python train.py --encoder_arch="vit" --model="contrastive image-text model" --dataset="rendered dice on a table" --train_examples=145000 --image_size=48 --crop_scale_min=0.8 --horizontal_flip=true --translate=0.12 --tokenizer="word" --vocab_size=28 --loss="softmax" --embed_dim=256 --encoder_norm="layernorm" --encoder_norm_position="sandwich" --encoder_activation="squared_relu" --encoder_mlp_ratio=3 --encoder_head_dim=16 --encoder_fused_qkv=false --encoder_bias="all" --encoder_qk_norm=false --encoder_parallel_block=false --encoder_inner_norm=false --encoder_drop_path=0.1 --encoder_patch_size=[4, 4] --encoder_conv_stem=true --encoder_layers=12 --encoder_width=192 --encoder_positions="conv" --encoder_pooling="class_token" --text_encoder_causal=false --text_encoder_width=192 --text_encoder_layers=10 --text_encoder_norm="layernorm" --text_encoder_norm_position="pre" --text_encoder_activation="swiglu" --text_encoder_mlp_ratio=2 --text_encoder_head_dim=48 --text_encoder_fused_qkv=false --text_encoder_bias="qkv" --text_encoder_qk_norm=true --text_encoder_parallel_block=false --text_encoder_dropout=0.1 --text_encoder_inner_norm=false --text_encoder_drop_path=0.05 --text_encoder_positions="learned" --init="kaiming_normal" --residual_init="none" --optimizer="soap" --beta2=0.95 --learning_rate=0.0016 --beta1=0.9 --shampoo_beta=0.95 --eps=1e-08 --precondition_frequency=20 --max_precond_dim=1024 --one_sided=false --adamw_lr_other_params=0.00077 --max_grad_norm=1.0 --max_steps=8800 --batch_size=128 --epochs=7.8 --lr_schedule="wsd" --decay_fraction=0.2 --final_lr_fraction=0.1 --warmup_steps=170 --weight_decay=0.4 --adamw_weight_decay_other_params=0
Rows from block 2 of the text encoder of a small contrastive image-text model, named by matrix and row number. Rows with one number belong to one neuron. Each number is 500 + 40 x the weight over its row's rms, rounded and kept within 0 to 999. All counts start at 0. Numbers have three digits each. After the name is the row's rms in percent of the matrix's.
After each neuron's rows are labels from the 100 texts, of 14976, where the neuron reaches its largest size: "fires on" is the input token at the peak. Only what is clearly more common there than usual is listed. The data: rendered dice on a table. In brackets: how many of the 100.
# gate: MLP gate (text_encoder.blocks.2.mlp.gate.weight, 384x192), inputs 0-63
# fc1: MLP up (text_encoder.blocks.2.mlp.fc1.weight, 384x192), inputs 0-63
# fc2: MLP down (text_encoder.blocks.2.mlp.fc2.weight, 192x384, transposed), outputs 0-63

gate.256 094:519473547459539487469441521503470468501430507486477483489486450418457560481519543479424457460463501506548508508462552484463530530439519508423499491520450491505528490496528545560518507489475441
fc1.256 088:466577443545467502542516457531534469487498532597471523523454601529537526468466530549562584492516472487512454496546483489533483425490506512526523493497505494482509544505562475496451542452553586
fc2.256 080:532493478529492463469460444482550566483479475562517516466570504504494528544501529476514463492513490507517523543514524534476493449393617497509418461437551470510465431473484524503509444476538535
fires on: "a" (43); "showing" (34); "an" (23)

gate.212 092:507488550491441530481504467460524526442478493547481492547544495502451540477468466427471447548566480514436495405431476418454520598385450529557528494458450470486486490487519444473453485469518517
fc1.212 088:512479472533502461587527542507443427503459545434454454480505464509493452557462529488546447496450487474531449585553567545567497412528591480517477537577532530446484473518483604523502507544503531
fc2.212 093:462468513472479526492439514516482471502511537461414495460474431483523493394483513494509527496533490478491492485538577535580470497511479554528482503468541552447514513513525534575536505467453486
fires on: "orange" (100)

gate.232 088:502573468518500511448490471472526483447404460471482523470479554512590523426505523533576445445545547411465560434566449531516549530499472516466435507523482507485576513474512522469449533480467411
fc1.232 090:493528502485516471491509489509490510526535555510494501569481576503468532539574449421430545596507491445551487466446513513518526493514568544504421543441493490454504459445457480438483473465476497
fc2.232 088:467486488461499483430442409465578439497546469436428478461579558419490475552486502454571526516439574458519491466446514495483506484465490460471524491545534471529478488497553495506540482499485577
fires on: "red" (100)

gate.252 105:494556474565546523440490599537442441451524523500443437454472498522433481448523529505460498448455542536510458547503457530531473465488519531518491491453472464553489465542568469482483475531524588
fc1.252 105:496488542491539518452521517481516472513476608449458486482559551516438541417567541517480491514505514517543537501472575532480588426457542482497436459553506486472485467508507496501406521522534529
fc2.252 097:541508534471500483495543489538497422489528433454502497448482462487554437481521509543424484440524543508497485510446454517477424445504533498495507513519535477479524446525495558479500556390456444
fires on: "showing" (100)

gate.107 117:462510501552466478519473492409454517493570503420512448457446489469527460470486513503487489520471470502520456418582542468520488459386510483563519532499478461535521568543523536493475497477447476
fc1.107 115:463550466563503519537462454434464521472555504427533438465458501458527454500504525502482472510478469458544470414583560496502512486371521497566544524508477456525508604589510543492511461462436504
fc2.107 109:415474501448467515501480537487483541517518495497488520496554522462502527417536459505470463495442485484465459493522489504498475506542421507441511567557481454535451531440512482476520529549471503
fires on: "orange" (100)

gate.319 082:514433513475483526546535568514545463521511497524586543508546514478526523543492474413449554503513455448523562492467461540510434533566480452461482541533497456445528507454512515514457552492446536
fc1.319 078:550473469549459458542417504460530503497531535462455561529469530499520511581496473517523491505549496466514550484488589532503467491464537530508573526546481512506494548551460500493453488514422433
fc2.319 089:460585479527449505523536476434489449547518495516484562457492487474470482495466503457507530483527444502475481472479518423511488526499494469443451514485547504463562441463520533580572500536493525
fires on: "red" (63); "die" (37)

gate.179 088:449537467544544433490522519558458578553536509580506537483487557548503495503565493445511471461519477473504527522527461511480492490533516473459595465516442480518502458571491456518478494450416446
fc1.179 086:510450485510517469463537467467542478526561516537469418479429472475508534524503487611503429546558586465467460494527494471444566537513474417542494472466542477468532507486511486517545453505468513
fc2.179 086:492576520527491402593422482518487474494512560475467521450505478528496500505486494530457528561511444550481504554522511487512543537541528513447529480447503445470538488494487440487445590489478527
fires on: "orange" (100)

gate.289 080:502601493482515432482464461447524546452507537455453437451482541516531477511524461540531496487475430517519489549448396534577501494466481503538539482545553519483438413551450442523486506462455582
fc1.289 076:532473534513454493603582477508519442519553442538530480516464522537423547544516497565516475530452479482406537459509553454525513503485501478468500519533482502567496524423468508494492490464511521
fc2.289 071:515423543553522491481463517529473559480444503482462474505441378451574509437505517464512556509420529477570463454527497483456523528494545473526560444448528559453499533457481497433532433448516488
fires on: "three" (100)

gate.124 101:506481476440458473496430526441474558527450521537443566504451494555480529520509471517504475530494520492430504442437454491493455499516455483550572483454428465533564500455596492570552534515448453
fc1.124 099:458513541537476508484507462567470479475537508433463537517537462465501505503424487463463478560507519528481487533554482485539539505482497473512455511541586469518475524559418503541542438507499558
fc2.124 097:418535422552440481481479492477504586586513528481461473499467464468473506476513503530431488546485522494528544507543508542411529538533541463535545543490568526514558499481528514407487548527571443
fires on: "three" (100)

gate.37 086:475416454528478501487426490503491479484469472545441434463489527512453514518544462501475448481548551514540446460514474444523527546490485526596501444554440514516499440520529482480470469401455519
fc1.37 079:473485483555502450495471503519505551502456485474437464502512475542436483474528470483465457505565533500431480553561456520570489588445536493575539422490504490496438476511527462460540518467468531
fc2.37 088:546435532540442447493480479529503575441498528494519568473507517475561545464524506506540465536497473592480510482518486443585538478472448371512459507492518458554516555454524505494496501580551483
fires on: "red" (100)

gate.241 083:459486465523514454519495487460539510526461470438432539499540521492479553565495468470484489581556520476514553559454545429528487431533534523493512443474549507558483469504530563504431532539470462
fc1.241 080:514531545488512463472538431500549416447423511433549535458528472474479510491515433485490534530501538453563516533559549489440491505475534544454489527565503553502486464537486506515496417471493464
fc2.241 069:497482593427533575508436499489403574445564535549581511428493473541529474449503500471548522526515508492474458527530526568542550542489529507495458551541458520488527421478556495457492554510490429
fires on: "red" (100)

gate.183 088:439509484521585515480480466478490562433453420502492416540595518562496508487562523484496430538506496471509454505555535454472547516531488451433500488419466527494444485485493458529488469459481437
fc1.183 083:512497533500460520450484544483455536549484503489486451502542470580503462389567470566516519474504474556575466518512466509504452520457516499424569453500482525534498510532422500497444519526510484
fc2.183 073:419479463498433434571532489558508532527498514547547494443499493488461532465490456501449471575406472506536558509551455467555483533472575499585549484468446537468442501516449545497513514436550505
fires on: "red" (85)

gate.139 111:507476553453505514473468554510511520424457559481457543602456491533460490501511527506475519454521483441524476453589452495450510562536551448515531504444513452476564540470520490511558476437541569
fc1.139 111:512460533433510550515494559514540530416454532505479529605447478535480468493530540497499492480527513441517505473582433510489478522551523448525518496425512469452560537485508498518522491456536531
fc2.139 204:478510459507491468531500496494460508411447549522491504526405481504504474503535494481452470443545534484511444486581491507492527525550495533490470501433554441478516499432526466492456411459566528
fires on: "a" (97)

gate.323 126:543497529457488479449443514558438510522528458470558463536505472405455534539540538515572577463531472536455505483476478488566539511460544557466508513584509475508489447404477466495455525488465485
fc1.323 129:429481491541530517536573481435543509495497534526469509449485509603513456471468438516433419551527532470548522509549513490444447455566456434489463489373465500504508554564540535468542537550492518
fc2.323 100:521485506523471560574498489465502484537474505493475522471543537484558427444524544469448435476415462460507492472520513455485493517525440494560531516549479525502466573547560535480583501532506526
fires on: "three" (100)

gate.271 091:465580501385495464479450435409535508411421530509498519543462537503539500511549461568465466504540499553450475529438510551529462509511494501538543544496544477470543520542543483503493544452517485
fc1.271 088:510490535515500505520493522507434441479553506489506481509511475470473495468514485475518486491551488443512509479464519478419527501458478557487540551546487463510517543452417489477507471514517511
fc2.271 091:522470471491479485545513448492419581491465498488497514464474507464520526460472427568561428545518520507458454593535497551452463532522479538521579510524477592526502462598422486457532529481507509
fires on: "a" (100)

gate.302 120:520586482551505428473510497526524511506534516527490452443515492522404593471479473436476579475433574429467482494456523446502522500505488529510558575463432467515482440514500443535554527591576515
fc1.302 117:478466511445503536549492468523490526526495502481512524531542491457542432437516491546499461490541444540507557541514486578524530498487474526517422480549586594535550503516529565424493519444462551
fc2.302 112:542435538475516416511529559515417493510499570502496487503490465526479484492547527487467575462496470553493441496536467513504524573515448577527482529508472438521509450531469493536505438479563520
fires on: "red" (17)

gate.359 084:508465506497520543472514531498435416467492549471558495513525521457500454530503462507555526532486498514522544449439495456465487526502477516444536408482513520533499500422503441606528449441586440
fc1.359 081:444478500506530485478515473496446559485495545527530555535520552471487499458472525418450574465508533622473441509516579526456498517469552494473508491460436524513468469484561480497570514559555508
fc2.359 076:514454511492492545523412483493581445530540451486500568433440503395503471510480566510506511547539524504519462484453461591535466460491479530451490510507482519552518494501470528601481553560514571
fires on: "a" (99)

gate.27 118:481537556526505475437477482518572513510522531561470550452512514516521573532509473472495497467511493492568484457508473511535480474485415432493520466455496490478480533506430570567510525517448509
fc1.27 114:501517556456533506513466486503459553469463578472493470540491492472493432471453489485547488500500558513479449498540512487531534563491492540507457494565545529462471506469542456391396499458540553
fc2.27 132:499514569517508516528519530434467528571571442489532484385574538456480502454477496515537496582500482514456543517536510548530502523466445527492516544545439515522476476474533553599491544545475535
fires on: "a" (100)

gate.255 084:447478500499525489528441415489489452527520509546428527554563524461435536452439403459538514522473486536526451477484515487582490480487513522501485506504464492551483531487476422454468535480574557
fc1.255 083:507536490508442461454450519503550440500541434512541517555542493504463473501547446481497387478524501504492473453483435467467416522521475480488511506471514450549499518622491506468568536508532475
fc2.255 090:556383510454480461519512478440521513476489530477519474523499448575437504538515530420535502450492509519521492431491529545507441530538507536510568477498540490435480471553548461500452443469532453
fires on: "three" (100)

gate.52 076:510441474515503545397542496462441493478538543461518491470453433539487517489535564542451464503540481523460507498502452529514439517531479484465532508506544415511504466486468507538468488576467496
fc1.52 076:412452499526462489518561539469494541557492547412469535518488497497500490478503573558540462597460508536458502504535463491509433530562484483437449566519499481435407446474536498518524516473415508
fc2.52 072:439514525501519525498519523507596493465489479492566520499504486523493499436536588517521508532429553514580486520434473501437539559518504437555570438485509480535559526487447550496548459480497500
fires on: "a" (90); "an" (9)

gate.118 084:502494498457489509437520518475526490479527519483557458434495474514520547504511464455411455503489522497461466446527508475575480517388482470415452560548415460506555565437493493524500553526533564
fc1.118 094:528444504485490514499388499510417491428572423565480537469518519474417502556492510471455492550549450444512485543464465486509465497502574501538441515505579514528541523540489548562435449480487535
fc2.118 083:432517605451510463517509489459522505459485499489536430456495540454539529588456463550494510501440487474503435522549474471483522464447551500448513489517462487500555550507467436545457507430492500
fires on: "showing" (85)

gate.380 101:512538510447508495441557577462524484530483455490507422533470521445444593533567522506601552521554506502546441537483432501519542466480535552440510548532522471484497512481441433463390451532469476
fc1.380 103:496500468552516479574479437533462447475495580487466564447512499566525409474433502463412462480458463508461568477519559460505463536522486451542448486474473543501481480492525538536597556507511523
fc2.380 094:530509470466581537558548486477525540477482464487502493501482541473582465493513522498497487394407549470548508471518446428511518517530404470563497471469477461547465546523505505471529491481593473
fires on: "three" (100)

gate.238 125:500512486505501482493536445443529526546540535492523491527452580386533518484536453497478537471463433523516495529447513469485498471402508553518546487488457498486474475476472430519521508491558459
fc1.238 130:462522448491531514554470482542470456440520563490471516551507434508529519523525588511467439477500555492493478480519425549511490475571522474480511445462534486473528506541502532482523488470499507
fc2.238 160:566468551551517500457488484462516534581559446464539505394577539504557509463492479530548486531474475447478557543425486474545520451438502492481481499463461519520511491533474486555492576496443449
fires on: "a" (89); "an" (11)